{
  "isotropic": true,
  "num_experts": 32,
  "shared_expert": false,
  "width": 384,
  "loss": "cross_entropy",
  "learning_rate": 0.00083,
  "beta2": 0.95,
  "max_steps": 29800
}
Rows from block 3 of a small image classifier, named by matrix and row number. Rows with one number within an expert belong to one neuron, the router's apart. Each number is 128 + 32 x the weight over its row's rms, rounded and kept within 0 to 255. All counts start at 0. Numbers have three digits each.
Before each expert's rows are labels from the 100 images, of 14848, where the router gives the expert most weight on average: "responds to" is what is common among them. Only what is clearly more common there than usual is listed. The data: cartoon faces. In brackets: how many of the 100, against the usual share in percent.
# router: router (model.blocks.3.mlp.router.weight, 32x384), inputs 224-251
# up: expert up (model.blocks.3.mlp.up, 32x192x384), inputs 224-251
# down: expert down (model.blocks.3.mlp.down, 32x384x192, transposed), outputs 224-251

# expert 20
responds to: pink hair (28 vs 6.7)
router.20:098086174127147155167146116089144060131135176105148164136105130078170128138115119100
up.0:154155139151147141175171138114162109144166195167137135096177119100122159159229121148
down.0:125168142113083137087075070101097141099054115084142123125156132122137159137174182134
up.1:105103090125062114093114099133115105130129142110113072123177195130138196141138138162
down.1:086151110093146207148158181108092168153149119165148093185132102142140094144126095095
up.2:171113107060167172124158160140113153110123147218159139108151100131128138102129119132
down.2:068148080108132122193129150115128110152173168123124125137129159134043126112178127118
up.3:128149143154058054116140144158123068123134087150114127233116116141149153081161115112
down.3:170176140086119136132149140150054073160099161154180124116159145092151159071151131148
up.4:132116160174123137131153117124120106106107144103096145124093079125104128131112121171
down.4:156141127151117145118109090113163125178153131140123091208128149096139104119061148191
up.5:120149107139143105111189153124086108146141033155093142106148125101205121138144091151
down.5:119086054078155164102162111102152101112154080101078100104179120072126104153155132139
up.6:075137131081104102136143056144146130136145160137090143138119166142077118158171067198
down.6:164087136143117082092182122120113158122100138072146107157134133104147108198143094114
up.7:124098113160128085128174051112135214096147098166065129115147131120086118145134161199
down.7:135113102107068172156071204074095111125151121149141165146119063132138178156125208173
up.8:160094114093179116067157110111135113175144145164133146134136112185164106059179127097
down.8:152124193157074141138109133142199125111144144117173137127102098086111092129065132130
up.9:049067074129062118147062175132135130145062136132167112145127134084110147183129079124
down.9:149171133121151111061203094135091129172115104155099160085132160096161101118094165101

# expert 22
responds to: beard (45 vs 20); black hair (25 vs 6.3)
router.22:168168164110135130117072131119116135163134130182118116082154087162102160142118090108
up.0:160075141116152112137160088096116126138076066140114107159102143112107090135113133117
down.0:097200063132092116066165109110088131125173107120176099173128087153188141166125158116
up.1:107162166106094149163090055116102121151180159144122068095192153178092172154110111172
down.1:082154098091174121099093103132101080133091122147147089120120163135101162192134105091
up.2:151146065091122121142043118106147078137093104075088099137123065083116149119189141157
down.2:110098148092113126112116119096196109149172118105130159130130059124176141070127189094
up.3:117131117117146160086118104094129145198111150127146138112123096113034151168094143131
down.3:098088146125111142129173150099129122128149074119101155058123120092128133096127125110
up.4:149077088139117159102121104131102091117155166101094062167184137125127070142121086164
down.4:153214095087224151191107168113124113199187153081148106176145104127116095140099103074
up.5:116104141158113149174127126134149123107085160123163052151154128143111149123167104119
down.5:060166139151126108184125119121064082134058137194142099104153130135127125059139180084
up.6:104104151107051164122134127112126100130153101171137064098104147154124148156128142154
down.6:125150149135106155117116126104067094130102146155142089082123157109089086117114089113
up.7:136127157162079133161056121090066117100080165096094114132150146125115146152136060194
down.7:070201183096122179151096113139146139150141162122128063130133095116140138181137130100
up.8:183109066150120109125154164126121121108124163134100142156074180218094136148122145125
down.8:161091153135133144153175215135160104126134114065125157164125133108117108112102177138
up.9:116106102184115111156186128128086108147081148154114125125202157146118130142133079136
down.9:132170118131143121156133184167088136161147107106105097114130102152071081186118122128

# expert 19
responds to: pink face (47 vs 14.6)
router.19:112101204094063089142109072152070084158140144139103115124108093149152148147123109134
up.0:136135087163099098030147033079116183111115107151135144136117184128145119085136141147
down.0:159161086159109142165071056164140088138066151131148144098091140142126102148116201118
up.1:099129135193136167095135093118152148171090151093106111145140109109118155161158146167
down.1:139113125127179168078127126105144160087075162148098148128204132155156086125105176086
up.2:087172137178132169153108045057179140120135156149116131188093066113147084148110161169
down.2:185093114141109119079093109094123144110103079155132067099120116121092160103151172086
up.3:070079105130105164100177096110135101222144087163088146145141094155120110128150115104
down.3:087106110084162086107154093154182121083089127128205161138192148145093120118178126147
up.4:120088164119078155122163121125118120173141119103068167167111113117088172162188100116
down.4:164110128054133116112136135102083161090141145127137102149107144117129156150154171176
up.5:116131115157145126069146090138133098093123117130136167106127131079100205071088103105
down.5:096123083083115160144165137123169105165110102026081176131099093101125159132077104138
up.6:072155094091082174099124123149083152162165090129139136106075124098131209118191113166
down.6:122193064117175132054177099139092094153139163193193098112099143135140188095129146067
up.7:174118107155117151154129143131160095154147111174090099122154111129211130164090121126
down.7:220123205119136103147154136064127160111137077137110123109148161090134161117134086102
up.8:127128142112117117127139113136150081139128153159153100185107117122118155098143120156
down.8:134111122112136102154162071118065041120123126115049148111148169103096099131125131153
up.9:137138120119117104120149025161088092130115128125121105073166138160123109073156117201
down.9:087128117130124140125155103169169094145191107152117108182135177168151132105098089115

# expert 0
responds to: yellow hair (31 vs 6.6); pink hair (28 vs 6.7)
router.0:176130114135181102130090115138114106116069110115150112129149210135198124115104129096
up.0:116108134078139088118135076130121073147123167160141155140130117108082163086114153063
down.0:065144127117068094059140096164102114094111128132229064136145127108116125157099116140
up.1:148092139067141134128194100117118146136140105165175098134162146147164197064112126217
down.1:150129144160142127125120157095157116159167160156166086099117147123132089133142121092
up.2:083146127133132121152124134063071146157130181162113092161107137136091160104055202132
down.2:147034125200157132138069123095135106120156086138151167151171100127116094151163175087
up.3:125114154160096071143150094115134160150105141204138150110116089196117108105153089172
down.3:117136232135145137162152097157128119137032177136129166113111101064145162122135144099
up.4:105151112132106123135135026101036168164127142113061099148088102103147175136127162101
down.4:193098146120152138207139117176114121124159170159135117073164147201136114138097078130
up.5:177208124147090141198121163114046161133146070126036090169142118144108112088106214225
down.5:167106076163146192149166149129152106112141131118148153178116094166149178148136123127
up.6:113097171150115110109153117113082131062180154078138142138065109106150102137138091142
down.6:084078128181135176133137140143065098148094126127112067114111110153152166089155170163
up.7:164140156117143115138100069115174127106175177135090141106167109155096113069067182089
down.7:158153112111173134093180155163116127165133171154120132169138150160085140153048138137
up.8:105099145172080140141108058144099135122135146129131104071192156130054176117141135131
down.8:079129143119097117131102137107101160186149073123148123119124100141107129113061184151
up.9:099142156139119128173097149121126156096156122126167090163127108119136157133193111141
down.9:182123138091114179110124103165117200111163108133093102117147075124081094176092161118

# expert 28
responds to: glasses (40 vs 16.4)
router.28:153194126182114107124106082152186164134080072118150186103098125102127133100183104146
up.0:105135127129135117139167144217125097134176162109078143153150130108111157108123109096
down.0:139145152154170095077119114141126117188138115134108114160130129124100095122135073096
up.1:162149091102114128106179185106110093120133121117121078117085124120137139111091095091
down.1:108090184173121070118152100143094177142119126127155118192110121083106080129143128131
up.2:135095117140168123180143123041082120138115148164146155153139179106117124091184171172
down.2:192159133145107122112129156174097162169129085101135138165123170112105074120097156130
up.3:104141088130174125129105149088149125137115175138173173091128180150114164177162133142
down.3:149108095149165120150172176120101100124121134164136160181071086164157155139100173136
up.4:101131084088104142098131128166136153150092116142114087127111144114206150138159131075
down.4:144179117122107101096131116156087198084131137114163129186077173127130101133135142153
up.5:115148184110109140112197149164125099129168166107117169108130186128120104098101097149
down.5:125164098099162169134072146159153117087120184199187130119152128136147158107152151155
up.6:106160149112120148190148127192122098123200133102065116124126119127107149096152189111
down.6:128123162094117119143077119121126139082151139183050179184103140111069108172115157102
up.7:124148051110121169123123149164087157146146143074176138107178142120158120158146164178
down.7:150099137123148120144086126151143119150164117084172200134095163202161116132100143115
up.8:111059156179162116154110110088102065172133116117145123179132107101099132127137122142
down.8:138104115145170035156145180151175112108206084164116092116104187129135098099127076127
up.9:074143142081138125157081160090081120157112072083110148078134141163142139081123089078
down.9:118100126088134148132109123071127105133135124179185116131062151162104098137079126093

# expert 25
responds to: long hair (49 vs 14); black hair (39 vs 6.3)
router.25:145188197084092139120101169117170165106098069215126111120074137174156176138150150152
up.0:159099147144120183122102147131107150117049133176113091126190118144101086191150122156
down.0:118142127142107142097132110104079139074148073089129176138112168158124089126125207149
up.1:163117124117137136136122117120110128168152111149146162158119210142105110183108133147
down.1:133180176100156136104126168110101130111119106145093087223126161131123152140153140074
up.2:136116139080088171101123150135138070126122180120084137099168130152169092173112076150
down.2:129106084200158144123046073089179186163185125142104084153101080134098147099092165146
up.3:100126160123114101094093167107145143165133142132079096093109170155169137113152150103
down.3:120141150199124130148095149096113138095127133105071181148116190146130147173098110146
up.4:153138150067113137126127102111195171138114132126133095173150117096110119151122131195
down.4:092092084153165126114160171142157110159110133087099108144154145102170145102121146183
up.5:099135126087131103099173148135124135175109113106115148143083121188162162149156151144
down.5:114101096097172129204124104089158079144112121144101176166176203132184122137106156152
up.6:176155109127180210126123116142113130131184158107152154117088113159142191127173078129
down.6:132114176187166145146138113087109134104140180109099097168132122082136083141142205100
up.7:112086096109135120131093177142114146194160151140157201127098114098204124124099159151
down.7:095132054183139067079166132140154159094130090196174142096127187152098174130124138085
up.8:151125149054072165081093125100094185098088155139143076138152119155098122134157118147
down.8:110105157117101190095143154075169079147155184145137125128158105150118084109078155178
up.9:101112139083128137099109136198143118127158177137113172099107093115092141118074132100
down.9:151111048125158165133114137141138141178135087101160151172096074083130110142104133118

# expert 11
responds to: black hair (45 vs 6.3); beard (42 vs 20); green face (32 vs 14.1)
router.11:090122160086084149129140144142107119086135166062115101153132146110145087146114118104
up.0:151114179079125105142140129111164149110138144111162122140102112140159163161165142091
down.0:087136181146100128132125154163140115125084206160128139123126099118157175080107120150
up.1:091145156138150092139115130080085097118148097085110202187118112022041160117125110117
down.1:107112175129104123148151104138164144076173161133130089116122072163111120139155112086
up.2:135093136083187101101118144120130111172093122115087171134162192096177109153145152125
down.2:184127146103144094091147109173138125124096128114141096147134081125128165163200138055
up.3:142092101057134148051108178152149170101083160133168161123178156148058131118133091109
down.3:174108151124090155103100101109145169139194134129082140128133140134140197166163100091
up.4:183141135134156158190075078098158167114120142171137116161103083052091127093152136090
down.4:115203143161127080129111129134147083099126186117181096157108123123108091134104148104
up.5:105142079117183117105111115162129182147107133152192122139158120158084100152142135143
down.5:167125135117127103118063131168180061162168104100111049109162147127119177163170127109
up.6:214096142060183097147182096108132162146110144111177149183095162088115140103131134133
down.6:116182110093089110113127124160077067133148161130154131119126123077147163091103124110
up.7:137119121111164101123112138147121088085112165136112106132140162066063129121141071138
down.7:138132125172133141124141144119114104088107119139146109139105133163106104117118101064
up.8:101132080122184117183104113120120093146101126114100134122152099094098125101130083135
down.8:070108135143119171113108111119135158062154138103154099112094102153116091179145145051
up.9:172069139098150138120130157131113124187104148093088082104166176164097114085131123068
down.9:175182150126074120082135153179170157181105143119137097091165160055117188127137185135

# expert 5
responds to: sleepy (41 vs 11.9); orange hair (27 vs 6.1)
router.5:133147213118107096142104104127151131139107123170173142115134074111181118190150160118
up.0:133135099108198164159155121053062147147122110093149120108115151148121155139088165119
down.0:106114177239175088115103149095189128123152143125116132154113167218103140144158169139
up.1:150135053143175090105134139107130104165131115159117140081109149210103118132177136159
down.1:126134139219147106103137141104145125157063173148170154139181122154086177126129084149
up.2:122150102128155107142132093138148166118107107191186077083161027146134090156116145082
down.2:176160101130146054137131119124178165177123109167168110192086126072157123134138133108
up.3:125173126161092097133159095140130149135148078167145149108103061141207161138110109100
down.3:094128120134057196152085103143128084135075116154181107136128088080133187062170163138
up.4:156152103126137149079160211141091110171137137125119118131068068096156140139158124131
down.4:098152115124140127121132125095112206139158123171110092145144097143131113123132125134
up.5:166150130130165072084155145145128147093066167108134132104065134136108174203138130177
down.5:158178155117168188114155103101123139132124096058152086144141196153174146162004137144
up.6:119136158135102133068108186118116155133177157076161145098142123168125162147126163143
down.6:166140120142135127120124107074086135142127142154115190177119127123149102187140100120
up.7:096138171137122176096122120147128116087167100126119113105116133128129119116139168122
down.7:097142128163164114110161174116088158110113105111133127131126133183155115065150218139
up.8:093183110159111105173144115133106141126123171149138144111161103106107079100120183184
down.8:130140108201170153111127121135173114146141147203214132063151147129163110164120080132
up.9:115149166137083136114166075164176183142156096103136126107131169152099141152095138105
down.9:127069135121107105110117138192084136139117133123141080062083221116157122139081190138

# expert 9
responds to: white hair (39 vs 6.1); pink face (35 vs 14.6)
router.9:162116122170107120092125151102146111171170078159103145117141108091164118104084097143
up.0:156087140128152103115114089124146199171098089191162060106129126149108106170108171096
down.0:135206137094148097116116157118142159195093100150142099103101116124124167161159091126
up.1:116208117139132177145067132161127127103097136047153160075086172150106097154128147143
down.1:132134118185198103148164098123151102157104132120108134120134107134066048210143044086
up.2:124075137122107150107133177170144156158123158135102052171104104088168132096151139187
down.2:119157160071138191180098075143143117135102142139110142197125035155121131102110130080
up.3:127072147135143098161123144092165139167159120160119161065076106082156173142116136081
down.3:136180099102160093149149125201159164160059090172112147120137059145131191172196121109
up.4:158114113166123096115163176130148066118116107118154130101104153130092132115108154147
down.4:198145151042118087063150110116140138186116049109078166097159123132103127093139041131
up.5:076137117149108128153146115143056080153147118128133164066147116128147153128128216118
down.5:159112165138187143153106125167097124092152140163130099104117158099114105134119078166
up.6:107137106179081106141147120165205159136188102085088134106115135175091135121120142106
down.6:142149134108158157083110130106129121120143176136145113081104110151065129123093149114
up.7:041058097154151071153146090094161149166109087130105106131153156109147133134104107127
down.7:110197118146108136137175136070106159130128092113124103114095115120125148171106061124
up.8:171131149130112069159229084149160134114066142108136113137174181138092127088081179164
down.8:158126132094100096178146128089150144120078155094068141118168090116181135175104124076
up.9:119109134142155153159106102158157098124140156074149155142074102086163100071166154132
down.9:152151066137145164141114062151144139103133124148201092091122101130138129146118140160

# expert 14
responds to: black hair (62 vs 6.3); beard (59 vs 20)
router.14:160157159091084112173158105186109086145129167057113106148141124130160101071126167062
up.0:083103055127106114147086160097156134091092118164153114134152161168072109141114112098
down.0:146136113127176128111046132112150151127150100120145148147110103070157140138134158051
up.1:092136129170204179149128109173113092182153149138081149103160094111143113117157129118
down.1:139129150100121134085128140165083156108073111128119114150084196100095132205137167129
up.2:133133090144064160113105148111132147112127172117110115086106130158113080159090098109
down.2:094144111215116080124133155119118139146127188208122112121101146084136098120127120127
up.3:092103100104131123131144154079137144142090093124067163132109142156115152108113132106
down.3:125138108090126190162080160068114117119123120150124179148132059080100109125083128112
up.4:135123130148133136131131122171084104099105106106115059096119135120101154116142113131
down.4:080120109137135164122117113100155117088201165101199076141106156158166130131185132113
up.5:159129118096072120131149156149117152202105066166139166115106120153067200096094112126
down.5:103151184117101142117117119118133126142119138085124095119160143174129114064156134212
up.6:038132112140172102098077104067128135128132139133165136104163166126171109097146117109
down.6:113151130112161133090119144104109117106143164071156105144093103136098115104155158184
up.7:102171166114135141158173141089093167133167136163129173149088121063145138096116070187
down.7:121123154089120129100108125113106139134101138091096182131193128101095190155189164178
up.8:122106117079143133136072160143170170174147162167175132067132181181137141064049069096
down.8:120181091144149081180085109098140111155122140138110108110175174060111156171141137158
up.9:184151144102109143082102154116088166155109132136076122154081167113161170111133192110
down.9:179110178122138088148124152144101110130155094127126092171121130086119149148100122143

# expert 29
responds to: white hair (76 vs 6.1); curly hair (35 vs 14.7); pink face (34 vs 14.6)
router.29:134089086178134131163106155109119101135160144039111160143158097100141125113142145093
up.0:101162095113146130112194134141089137140137141163113144109096194164189109092078156169
down.0:145144154075091139180085094101157138179147156143153157127080116150128152179119117132
up.1:113159113133142085170110183069092099164136144090070140154172155047119156134114126098
down.1:112181106125125108158131139173143185109153099138075097112164153155123104170107190090
up.2:125104171166066142181109162180158146141151108120034090088142165116167144131142108118
down.2:115157103161142228142172177119079095105159133105093101146142097105174105135094121103
up.3:112190123175124120144138139091109140137145141119183154102133124101173113201079119141
down.3:133113062131080119129145116114188163143155067147092120131138139103079075133142080125
up.4:090146185158121162174130142123091121144095140117131128107141164096119118115076099060
down.4:093104147186115087192172135056135102153214120123094193182146116113123098142113093137
up.5:091106137110083141156097141135171116119145143172134083103129096174150191078113087159
down.5:123133137161114164124170156085116155137142097154137108106194176113117111103169082167
up.6:143092163130078165153132171161184126096117121145137116104135097107063085094110150138
down.6:141182103126114162107138117127134111130146197123100120080110162156146075130138136153
up.7:068127116112146113177158147091083092112140125110133130144146155117137137093098132156
down.7:073143191164109133092133160065118134125104176152142173123148133076180104178066119166
up.8:124123160130084180149141134138144132108111131111114213152065150061170179092059172086
down.8:158133119124128153094146149105143081184128085138117125129169140174138129115123150092
up.9:135169117080095114159140129105140136094084129107140131113150114174075150092149178159
down.9:177126156135094095092129110147131102155108131099125099148149116180184123131098154137

# expert 15
responds to: long hair (41 vs 14); grey hair (28 vs 6.2)
router.15:146160070156135135085093116143100054098139187059062116129100109141086133126139088178
up.0:122151115160134159140207160115075145135120130142231122147169157132065082179113138094
down.0:141142119164196101128167108140147139147212148160083114121153089064143107190120075083
up.1:148108061090109141098071135149191121146101109165116158142179139094128135127096145104
down.1:148121091052075145114068128108111142158132054111083107130165123137193144094120110188
up.2:108144130088136084130154086130165082119104133126177162102155111115101148189179151129
down.2:130144137191141143103151150160135132129138164120098098135090113101143174159114064114
up.3:116098136156139113139133143102108159104143137127138110114089080122117072156112131206
down.3:169160143139134158090167139142183103163127163085137081091112094090118095105109104138
up.4:132115120123104127094104173093042105100133135121120127088169065111109132198096099154
down.4:153136198136131133135180084176177122146165115102140132090138101097124074196135094149
up.5:113133065133110131108089123118124114119089136102118066112085094104123097172118128130
down.5:175113131127140102188137150109198091189115066120092113158106157132067158139163118196
up.6:171146126096082147126182097136118186153156159117119111181068103081092130136174094187
down.6:138070132180148142141129131085101116083093114101139079084133097128139159124116118198
up.7:098135135115094122152125113155132114071140143130148101062154106082142130077135094165
down.7:130128137123054129084170126073195102166091117161108132142157154136128100109082069204
up.8:122134162145082117097111130180119131081160191187120097123103128107076114113117093176
down.8:114096157171097156120154140063096114136154165140132124097093152127107137113067111132
up.9:128099133147154121138074161048165120087159092117094117160156062050117102097141115134
down.9:125185131097098103087108140124146117151162130100076085140161129165120093123118147133

# expert 18
responds to: white hair (56 vs 6.1); long hair (51 vs 14)
router.18:111169091091172159110107173102170167132113186206121189128086135138133142128113140131
up.0:140110178115123135116145133126067078110096184143130144131101109089124152174117171184
down.0:105147136118060142127165107131081148136132124116120192094138121137142132153127074109
up.1:126091117205122147142170177083120132131145081123096127091129181138170090119096142108
down.1:136126191106135144093135163105085111168137136166142134077149079137157119152124080192
up.2:090186083146133189178118099138120124097093129078122128142113137125118162138119101161
down.2:116153156140139118134141108145150124160105081130086175112100083142126072141154094113
up.3:078154119125103107078085117190073144138146106159163117187089098194132115100084145147
down.3:102120123097132062149131133151123138110147166133126105136132117166202147126150142148
up.4:103104045152094135100159168142119111153115118108071086143129128100114070112131153100
down.4:141160195100106133134095109096172110137080102158125119139122150113124142103139090154
up.5:163104087164154175149081116162158168166176147121085121135127079112135124129116103172
down.5:109146193151147061114147070083118110126145146126125114134108090107049134097132102075
up.6:115102142154135154139114190170105137112140155112169072132137169133148157117124128098
down.6:143122175097060102172141119120104149105184065093116158156155091155142117140181115117
up.7:178068094097120119161123108091153180174121169143110139119175101103107112176138156127
down.7:115116153095172096147096121137141169120129111108148166100137152120160135082103064098
up.8:168084097125067101182138119101117142165022093105140056113079204146143118154201120129
down.8:160119145109132168178108133132145143109095170124148139138132144125213137106105170151
up.9:184150159066176139074172107170123177167187111173195183138113146113109168055116084128
down.9:080117099108122124123148086080118157135117128160134150110150090116111145143112129063

# expert 17
responds to: black hair (80 vs 6.3); beard (43 vs 20)
router.17:147167122148099142123137134131050087084131099078167116138147109155099113141112188186
up.0:111129128143122109140167098097201102126103098147177131118065175171136176077160143115
down.0:169110089161097136127161099089139134158109131110072145145137123160128144095071185156
up.1:072111076109133123100033127094190137127109140099129139174118143152145176139170104137
down.1:134138105150089146089175160091156128140086168125108088141127065147159108139126130148
up.2:093151104197128125135119118137125129103140159097142136076119195160106141083092093089
down.2:114134173112072106134106116125123147129096130194138185091078093071076113123156161125
up.3:115132111101163156147191189142144192162174111148137100171145131133127142165106118088
down.3:096121152096119186129109123151147127119103207154146059129107137108086136118155153095
up.4:098123135122095088137158161111094124132123100122093159139151126166086091180166159091
down.4:121166113167176113147139110146118150106113108082085094132180145101093142133080153183
up.5:143122083086121120108149124116077222136122124140180113140123137158126122128111132084
down.5:123150106127092107125101137200131110128121135150171107150131136137108163123126166111
up.6:091094109087170073118129102021071173120155161180135173102146191123142153124057103153
down.6:144108101097197089061136133083119172184134084105112116137103136121129142111124169157
up.7:166153146171141154162163174101143190141094120129099070083138168090147172107119113180
down.7:169099122143149130102133119173132135167229136147137166090105151177104187132134120132
up.8:117128101139055165109136157050142076150123126062169147114165119081152156100124080115
down.8:125082095091127115130110139108100089100063159127089159097103121124138187187117157099
up.9:146112203158144104131120136141110118060095086114133132140084155138151176111118127155
down.9:117120143107106168141115103127154079198158154086128176104126092153147114147140113193

# expert 8
responds to: long hair (33 vs 14)
router.8:117158150174144120105119129152140152123190095067129111113128132188089117178164088093
up.0:136096111111170169180110189184119111117117093131100097178105105123138119115147125175
down.0:130166153200133107121129125150149156088179101104095135207090083149185151089160146103
up.1:141123137124091126109173064090141137082158129085110098047148123092135205167133084158
down.1:143065112122135156098096093103158171146130149140185113135114185048125149134088079116
up.2:115095152161159103119132084102095111157063145147090119107139196194127120155060176165
down.2:133178074153120146085190119135168067185136092141134147207170166102134110136098147140
up.3:143101119149094134163145164143133186112178134104089111109129144120077153073127192116
down.3:168126094082136123146185104140128155139137100124109166167074122142184155138099141152
up.4:102149156103081102188117088106119193146113157194163134148108110170112142071163149108
down.4:138115128129167162151060141101084131130131124122130168058196113104083077109129139076
up.5:099168103137118100104147162144170128127126093104140151146075124105142117107129139077
down.5:101093082120127138113138092140158143135112138167132089134193127189106179115141161148
up.6:077129112060109103113108151136120119156093159057111101123152106078104203145110152134
down.6:163094093101144097135082077133113150147139159110160153132121125166115139132147119149
up.7:095125139129177112153164095138102091130182157174131173106170142140153141136060149147
down.7:122105118130130176142164150100108197159105148138101156135087184089121136114129163038
up.8:109109140092101229173152158053074131107116100117112053140123142110153144151119126084
down.8:179186196116149144160121099089113167141162152137139089094088192132115120128090170109
up.9:079136169134132129155151135120119167222113146108153171091090078112053143137127124110
down.9:113132083101155133143140118168116149130095109144087150156128120093155120111086145109

# expert 31
responds to: green face (34 vs 14.1)
router.31:179118157105178098127106130153129127117123142174118092081146147136150086157086170051
up.0:097093114108133129096096123117145084089117183170103159131174134155138120111120114107
down.0:143188108136128159175090119141074195071120143150134186147155120161062164158082114148
up.1:163084091109104167076106061135132126154093199192126125081077089080131137106110089180
down.1:137141106077136163125158122118131161134068116051128131190149088130166221166110129093
up.2:122103097127090122144098094147167131163135128162110134150113148105164067108151139104
down.2:113141112163106107208135153139135109099088097102162161143165147123125134056129124118
up.3:175134131141030137192094124142143178150155110137112113101147192150113134137090135179
down.3:123192120110147078133124091166140189150077124148107090119122138146236095177141124109
up.4:095115093084117114115223113119151171159201155128099091078107094142119146129142064167
down.4:084143079159117123133121178105106194101054178140155158116185119094125118129096100125
up.5:093079107099110120131187151171161117112137118188108187146198142089088155117108143107
down.5:105167113148144164147140227096104105139093109081115160086166143159195095140062153124
up.6:200045117151071105135094136164165101161088182145210105055147119131086119179204127202
down.6:128120114073129027127157103157113098149089124161120151153124086088174166125082134154
up.7:173120158136106131107196171172135123176136103144117096123139158132147153125138153136
down.7:119122091110100106149108155116181142111169148129099108090121150128178153113151143158
up.8:109114131017143161122124145111066120126188134104121178157086054104149171101153146174
down.8:138082160108116162134084108124126119105101099118096085179148097140116155155082160172
up.9:142122120145197143124140148102144189106161164125184109124133136132188147137156087157
down.9:150159139139201111118137154143120138131110186125139128100139131117145108162128196154